config.yaml
upsampling: "nearest_conv"
init: "xavier_uniform"
grad_clip: 1.0
warmup_steps: 260
Rows from block 3, named by matrix and row number. Each number is 128 + 24 x the weight over its row's rms, rounded and kept within 0 to 255. All counts start at 0. Numbers have three digits each. After the name is the row's rms in percent of the matrix's.
# conv: 3x3 conv (model.enc.1.1.conv.weight, 128x128x3x3), inputs 38-56, a 3x3 kernel for each
conv.25 096:136134136142135111120073098143120116144079095126083106134140138115137119129129112120166143128145154139124125126128112140133134118159148121165141109116134131164116102151101128126151151106136093137113123131088108117122133138173144147175133166170097090106157060102132106092135156149136133140134152129111105106114059123108088141155143144154117142117117130088101108120147116125105108115149120146157129150150128111087164102091158100108128154097156163135191140127165118144139117151112134166124161098123152162146153115151
conv.26 097:153126135116074092105080082110074134093052113077092129135141150158171149148155133167154141148139138103098092139157147155172147131144124138147155151132131165140121145127119105092126100080148123161158128149139157128100130142123151122111149119129094101119112095118108105106130146135156170156125151153094086114086062140122118150145147129118108122109105102123116103144157137101108111142187135167174144148140120131133116139133126133136133133128126130169147127132104136146115129156097152182132124086082145144085154144126
conv.27 095:154131103122109087131112133111135133095120133102096124115083123136101095128116120128137139137132153129126134123098124112091125139113097131055111138069085144135132150128155148086143170099139126101117130120110146087114157113138133155105160163131095094114103109110103092125108069080131103093156143131137141093142147082132127101131177145124139154119103124126120148109097140134090137111092103128114087156146146123070104117100077134134137117122133135124150142149173139140109122101092131090136141127124135132142147138127
conv.28 101:178140091166135139099138161145120133140137133118123130122100108128151127144163150132145123086112112128152142106086084105092122105131125113111098061079125128159162148144139164162153135124121093114114154122106138138141130195157152170153126158121177124118161135126104128145103113123117109090144152143137138128109102106104110123146160127132166137109149153154138146151126132121069077092075094136103095174151117140122145096091170118106101128105116133119130122105116145130121167144137157114129162160169155179181081133131
conv.29 098:134072081152111092144149098106114133110060118117109116149109060174118104139125118121134136142143138152112117167140095160150096137160132156124117172138124140137143138086091162150099095157093139098097165115063142124074140180108120204154141116159115060079145147079123139108122148089122113095099104142129171141131120177135113148138153135161161115137140110078081092111097110122134117157114112169101108140103116116144081135150097132141142170120123147126101156111131132107113165141082146093130129131118164170143138136134
conv.30 101:140111116112136136125105135134143153127092111127107121149151133144130111098088086122140146129129092107093103139139101133133098076090087120154140136159121103095115128159139142153141082122114125123142158189145116116108123192158128125148137120104152139137137183136143126112132143118143134120134136113119125130154134147138136159128128123112144128102099096159155138085082116131116133171136073138133104131140143122135129159116144173165124140131099143126142148168154133125103121153147119174106158198177094055072112107078
conv.31 102:132111102141124128148140151146158147105098118080089127133136117148124129161156155123127110137151115092080088114145116124133118142118138148146111159093102126128128128119149128133156127157150136146143164168158103107108099077108113142153141124153143135117124141137121160141143169146123128126083054104118148164141137145132123155091117100105102108094107117130124133117118117108099108151196173119129143129114133140149133134153131098133132133107081088072151076138143124119114149148101103094053156110105125113118127117114
conv.32 101:115168099112158127133121133123138148132096109130112129107120126140138141138135152118149121135151120097074098107117116141173192113154142098146118152164161139110109101085131110151151180138158131165160122131156163180170108136109168160190182179165108105139146129144112118121121099111145120147100095088146144100132109104136129119109153142122124126168194182134102132131158120105104133141167150135162156114100127136137085093122137075080147132110145117150177135147126111123127098082103127069100131064133160175133179168193
conv.33 099:120090154072171150133160109132134152147153138131140110129130116132129146134107105115129119136166148117142142115146151092097105089081104070127139094112102122092117135144150134115129083143158144132134122136109161137129134106118110079098101103105103142164087139132130167115152121105123138139114087127085108105077108113076086152138137139115141121106142144142095106113118122075121136165171122170167113144110141095097121092122127091134156171127148147139154133161109136082119136108130129110118120141156129095107097132119
conv.34 102:132099094173144108139135091141129146148149151125121112123137134109100118116122122140144131139137108134142129149122118114123105110109102129135131162133146137147141122138155095115166119110154119136150136150145088099096083125128127093151155109164138099128137086127133160085127133153128146144122113136135107108104085078105070099132138130111146146098139125117107133127077122130131134132137131126122138117137153119095112140154153152173181109095170115107124123190141137123112111144152129169176119144135126067111143132153
conv.35 103:137133092141115124097136129117118139109123143107136161143147129149142141151144152134123117128132119137114112137155143135159141136132128103127119111122141112119121115097140081088156080080187157166171159152156150157156084088094091068068047051106073088112090104144110132127147141119155140133135120141135110075148114073120111096109120109122116123104122125153152160178168152137148158147150136176175157147124161122073096084102141114113119134131115101102116136134118122119154112097163122115155147128109160160092133131100
conv.36 098:126130113093188172109153142098120155115118152146173178147129103176160077136094074134135118124159148148147115115103112145161069111105075136115120148193113147109103143129127157109136103077101124141132115106093124085051153160129167137120111089143107105123113148142108078123146154143119146137156174131118091124114120129105123118097115171089178174090178138146127101137109104094098132124090109172109057154079059121163136104129102126157150150133106147129133111107134116118141125136133125136147116173136110137154102052126
conv.37 100:078123090108097053110158127135118105129109096121144137118139107098149159087099092137122114143137120100112131134154151097109145155168109134121125130104108129118107107092145142129133073128166166135133143158146135129138120076121085144095128089108151144136143153145095127135160162142136135126100070101129138134115103135077088100129125154140147139105123114132111132121105115115117125139167156133172202118136120112178130101099116122144127139127130126150105093114108113144171134157161109092091127135156124100143101126104
conv.38 098:137114104131164138146136133126126130128122109107091101109102116127136134118121134126114104093116123133134109090105094146182149103111111094054131186212155132135128135148138102094103085123108117126114130132126108124139129163130113114087121131133120103136119152143157111132116123110106152168146149134108106139121135155122137128148102100113120142135147117101114124072119130122143147115058079130135145098120123092125157156167156136169143150136128165152133139150132127124143120146182164172168136144157083119072128111120
conv.39 098:094089116168148106160161135102111126101125139118139139131124114106115121140145133086106119121071071158157147112123116115106111155139132145114089098124114104115120153127133110105113149118090160137135166178171097073111148132128150098100146139111162125081126137132114135139105110098108110133099122143141156135156166160149144127118135112106138139131107105138099128161123152150152147121107113126114126132126107107114114128120127116121105136102171133144153155156127103144139093172145105130119150134113092070105154136142
conv.40 097:124106110116121090118119107130135155108072105127116127152159095144156096143150121136149126121125094145177096128156132147161108152160111140158082136186090149180104101127104117171105072089137101131121142177090130159096106175120154165162134148101113125123127158154140082135147160129106143113139154130112129122121065138132117125129115143125119138116145135133116096141117083148109092139196106169190116141165115125144118134153150091130133122129123138135156143087112144136143137174175139123152115119136112167083112146109
conv.41 099:134101124134091123148130129118096097128122104137124110151126126114103128110083148134110112158155128125124118155122129147093118179096135169139110152096084154118113122122154150103142140125123122092118148087125130109172100115082070138097114176117129129145135143131115112110129114131154152142144156155115125140109129157126138154136141083131145059124128078141128107106104104083091103165171150124120153104076146092138138100139115112133105152141116138163081164120121125195121122176088130124117164092118132108145146123158
conv.42 102:161124104152164137167181153105109120107084114137121159153177139137132106105091108117150119139105082124110086107107123129146132141143119102133124128137119136130135155159162123140132110131088123145141148186158180193123109168147119059112135092121123124119126159148157154095134130124101114115102111099110142171121137165125175180107124121139146137148176139143112105101084095127105093133123108129108089124110093103117144119072132152140118128099121109065094117117111123143088106122097128138092135186143125143125131098131
conv.43 101:110121147097115141132118140122101098154095101178112085145067071116062068096135163139124133154064072124075109175104103172122106134129149167089101179110132131145155133169180142106128123096134115105105149112136149102092157132142118135135093146118123091113133093114146085117148113162119108103127140136138100095155075075161103051169150164168125149137135126129141148119123139157174165120086128153110137153103132101117161095108163126127115113110106082126121125111147111097122154175175122177175137152124084104127116138145
conv.44 103:096080132064080148099142161102124121095155139072124104131101086149150124106100095137107122162162142152159133133106079162141110134141120109049079104102127132147149170147136155114140145126121096079090144105103151112116166151148125129139128100130129125122109111125104125134098081066139148123152141122137154138120136104123131101127132134133152123109115139126099101094092102116123120092086067154114108135132114150133119137129115127119140109099098099113100149152139104116120090124093095114125161130120178096118128119116
conv.45 101:157124151153138096137125108114096095116124118095120129114142151116124102114087077138160148144140138071054113101119160142071153154145105118136139126101085122118090156158096098193100109126129127154119106123102100117095068179174092117167117064103129119105134090128119080130113152128095110163102089129099093131129122141128129140118142117107169140127113129141103119097107119114134131099131134109063148127101121133128111150140141127124125094138117111161131158127118146147097095124126136072120111113124139120114122100104
conv.46 093:090118121134151122108133112159149129150124124122134155138146143145135112119117136119125111127144131153186179162142120130151143146148142120141105165156158147151115144123093156169104149168099151172154115122115129099093151156111123177157114131121149151123161165141147130130137136139113123099123140121118147159093146177112156177113059098128122168176161175138146119155145091131114075151160127128130120112101101122168168114141144112119136114112119093128117089113123136130111147160139135083125111132112160169142133130100
conv.47 099:091152131079090115118111111104107112122103112117112137111152153113135130131125139136117125090100136104135111083092129076097151112113123086114148080098110101059061088148144161163156152146140120121108121136168166116125119105131163161130147152092125148147127114142093074115110065086143141142152145110105103119117126125140138120135111130119091109129106127139162162129121126092072125073142145111147152143129124105156135115124117130113150128127107124112066121113121098167113146162134151107118132139174155186145131157096
conv.48 098:151155123145130152121136144123108127102078142101130174115126157111153150106134139158129149128139141128167102125108126110152124123144105130106139075129120110122121129096118077089115161087123121124128101100165109141175174106143141073131132087112163078097168101130111109131147127114144119115130148085118061135107112155107141136122133146107128174105135149120133121129137113123130123132118114151140107116148135140151123110157101108126146134133113116164122098113136085107121108111088110135125129102132122153128117114103
conv.49 095:163143129118128133116129123098071091102088105099113125139131129119110114124135115113107098081043092094058125136144142136132126139140119157128140151132158125148132134125143115106133115103133136139117138178169150147157143113125136088148142116134136127126139140138160136135093106079104100110113113111146125136139110107144141131139148156123131130099127139127132147120131139131148149145138144155157171149153149131137149120116154129132150124091126103073124128102095125148132156154175169180186136177178152160183142153157
conv.50 099:118137116121070119137102108096100108111119111111116133140127144140136133154165153138130141150134124180161141161137138142103136100120112147143117179115114146111105101147152078121108155092116133169149127155125120134109108101126127082119132125120110132136136060092146116116123119121134109111166159119113130096144119092106099111150161140168144124119096137128146146159164148125125137122116115125114123098108110141125154112100132135108154120104158120092156148099120125158161133144132134120140118076126189160115156153108
conv.51 099:152147130147105107143108135166142095194156087166170147091102109113143145103129130106142127109123146106128185127115135127136167116133138128149136109124157108120132130093111159131070143150097121126158124106114155152130119149126116177144126144134130121110147111079138099096118138130094150182127137133123110089113097107128098113141127113160170116141159133116126136137143141138119108106147158101141142120143125117151146113100141127142116097126139119106115110085058108141178133140172124146119127124114119160189091121156
conv.52 100:142102114130107096132129119136109103116091102116094097114128123111132111116126135128152151134144153132186148115127114115135107089156132123153161114161145102146120148175130126134127165176127153115111193133079137151113107136136106113145127137133142133110136138063109070094093121108091141112053178100146092120143077151119069129155109121141099126154120132111118095105106119108097114144124104135163101132170117136137120122106141078068126130111112154131132126109121144141124141164152097116130166157116132172121139160136
conv.53 100:136123067153149145128133188133107101159144128157148126160179123120145112125136097139118120137116087120121107108101084108125115100111115120145051127167155121153147116120135123166142107122105159177121119152131122119101076135146142159153093135124134131136134141181153118135114147159106111126088094095139123102139130084130148123131145139146149115113108134160140131157129088142125104107138105125137086155127096139145149127115072127167107114090120127131127164134141168164164142115096135115110134145174142114187103071076
conv.54 100:125136117138128114116102142099130103115084077117098104125117131127136128118150153113152123108136083103109134125149130104087111151133136105142119132087123097116133115126122133122141124128132125121125092124127115135144120153155129144153101134154088154121118135096113123104125155152115116133128134137140129119117102118106123121155183144157162117132157146073071140102142148095133154090143135123128119154159140143155137121152123154118122122115128173136165158127129128157123139175136168143134138075111145085128114083154
conv.55 100:108081097083124102128137131112144161160148131133095075112116113110117114158167148104091097086141129118129116118114091116112114129150160107107115144167124139127131154130151087111131123172156162122107167181172146150150141127118147094083148144115094126140096122103175177111130122096135164174143122127087116118119140095097112111132151115132120112128111080096104131098126137113141136165176163153187174150152143119105137133117117078113139129136103096116083093126127132102131160124119106100123139089143106082077110158151
conv.56 103:103122114095070147120131130105107120143162160110111125131129137121092090130128138130132130157129148100137145141145130141139122153139129148111129081070110136141149157147125124160168123093149130113089145153118123149136113150140086066132127091113105148122043068136116094113121097111177185163143141159111103117114104077115106083132147125184149118131108116080067085059050121105089118142132141177128113140140143117133141100068120158163111109143138068123129125121088127145123123088132138149121121127134120089120157100120
conv.57 099:125137119144142170153158161086098094103119117099114110123128135136127120138131132123127117107117128111122142130152147068099067154153147120103117110096148128159152161138152106114132085083061162157131137163136158157128099139142068091099094071084092117103109121121103107116103119129119108121133127137112127114118117088146149135094119104098130093126133132131102088157142113155163121116116120104095095164151113122146139146146103096103114121118145114109138108097085101125124128134082110096096101097126132118129121112130
conv.58 099:143127130087086087122158131142148129135099121113092084118099074114152146133140113119140117132127082156136114114101109125177155112103107081022055163147101128144117105122135148082096066152140120120143126160126109114124094093111124124084136116132138099134110156141158158137123116105167187162113134149129132107150142143141118116128172151136118133120105110112119147119098122111123127126113121150185164147139113105087104147122102122142114137111126129106106147167116120108118113123108124129103096120114097115136117139138
conv.59 097:119167115148151153184136148114079095164044069163147121101097135096152119055144165130146148133137145130128125124109122108176144092124168155143115167149133137097126129168107165152146163133119095121129110095114109107091159127162200238138143190103122093128137064112109107083179155134142176137108167134120136112131132095134114111153093126216083157162125144116138112108123101118121131107133138081172123088133135115133137086101137130130150112134128121103117133154109140133133163105093122131122096160091110187139117165116
conv.60 101:112131133103118123123174110144136126133139125118156139134136074115106150126144128134126148104127095113121095124078109107136141149128128106148140106150155158147120145106105179123091126210148158121132160170106178159145122143107090204148131175169124137116119166137133121130148160161147198127134114142133147119127099125135091125129127134109130158103114152137144146149119136119121120175155098142156143161146122098113124067114124109116148156112131157111117142120108129136110123099111086072097125115165128142154105147134
conv.61 101:143137118119125111098151088124111093127103106127118111095154171106137153116148147109151151122131132140122151146133153123107146091109150108158153097103155101130152100104149076107099048111090122119139101135179117142168124100099124110107106103122112130076150122075127104068145121131106131143137115135132107140164169153115147138143136112134118095114141154116140164115144185099135156115119100114125144128153175094100098145107093119134097111157113138133100123126103115125150121111096108126133106113091119128122120131113
conv.62 100:157140130120083108145115118106121118131145136105074107124129149137130135112102132147160150144130149127134126128106118149131160120106106150110118145141138150137127115154155091150170130128157126124115103100117119113136128123146119099149163126158086112114069060109140135112129118112177155157137120127131093097152129102111103102171190154166165148120088102077096104048057106085076113132115130166164155112117141107110153120097112117164131125148127123125149115148160110116096138151141119147137110110120157152102167165133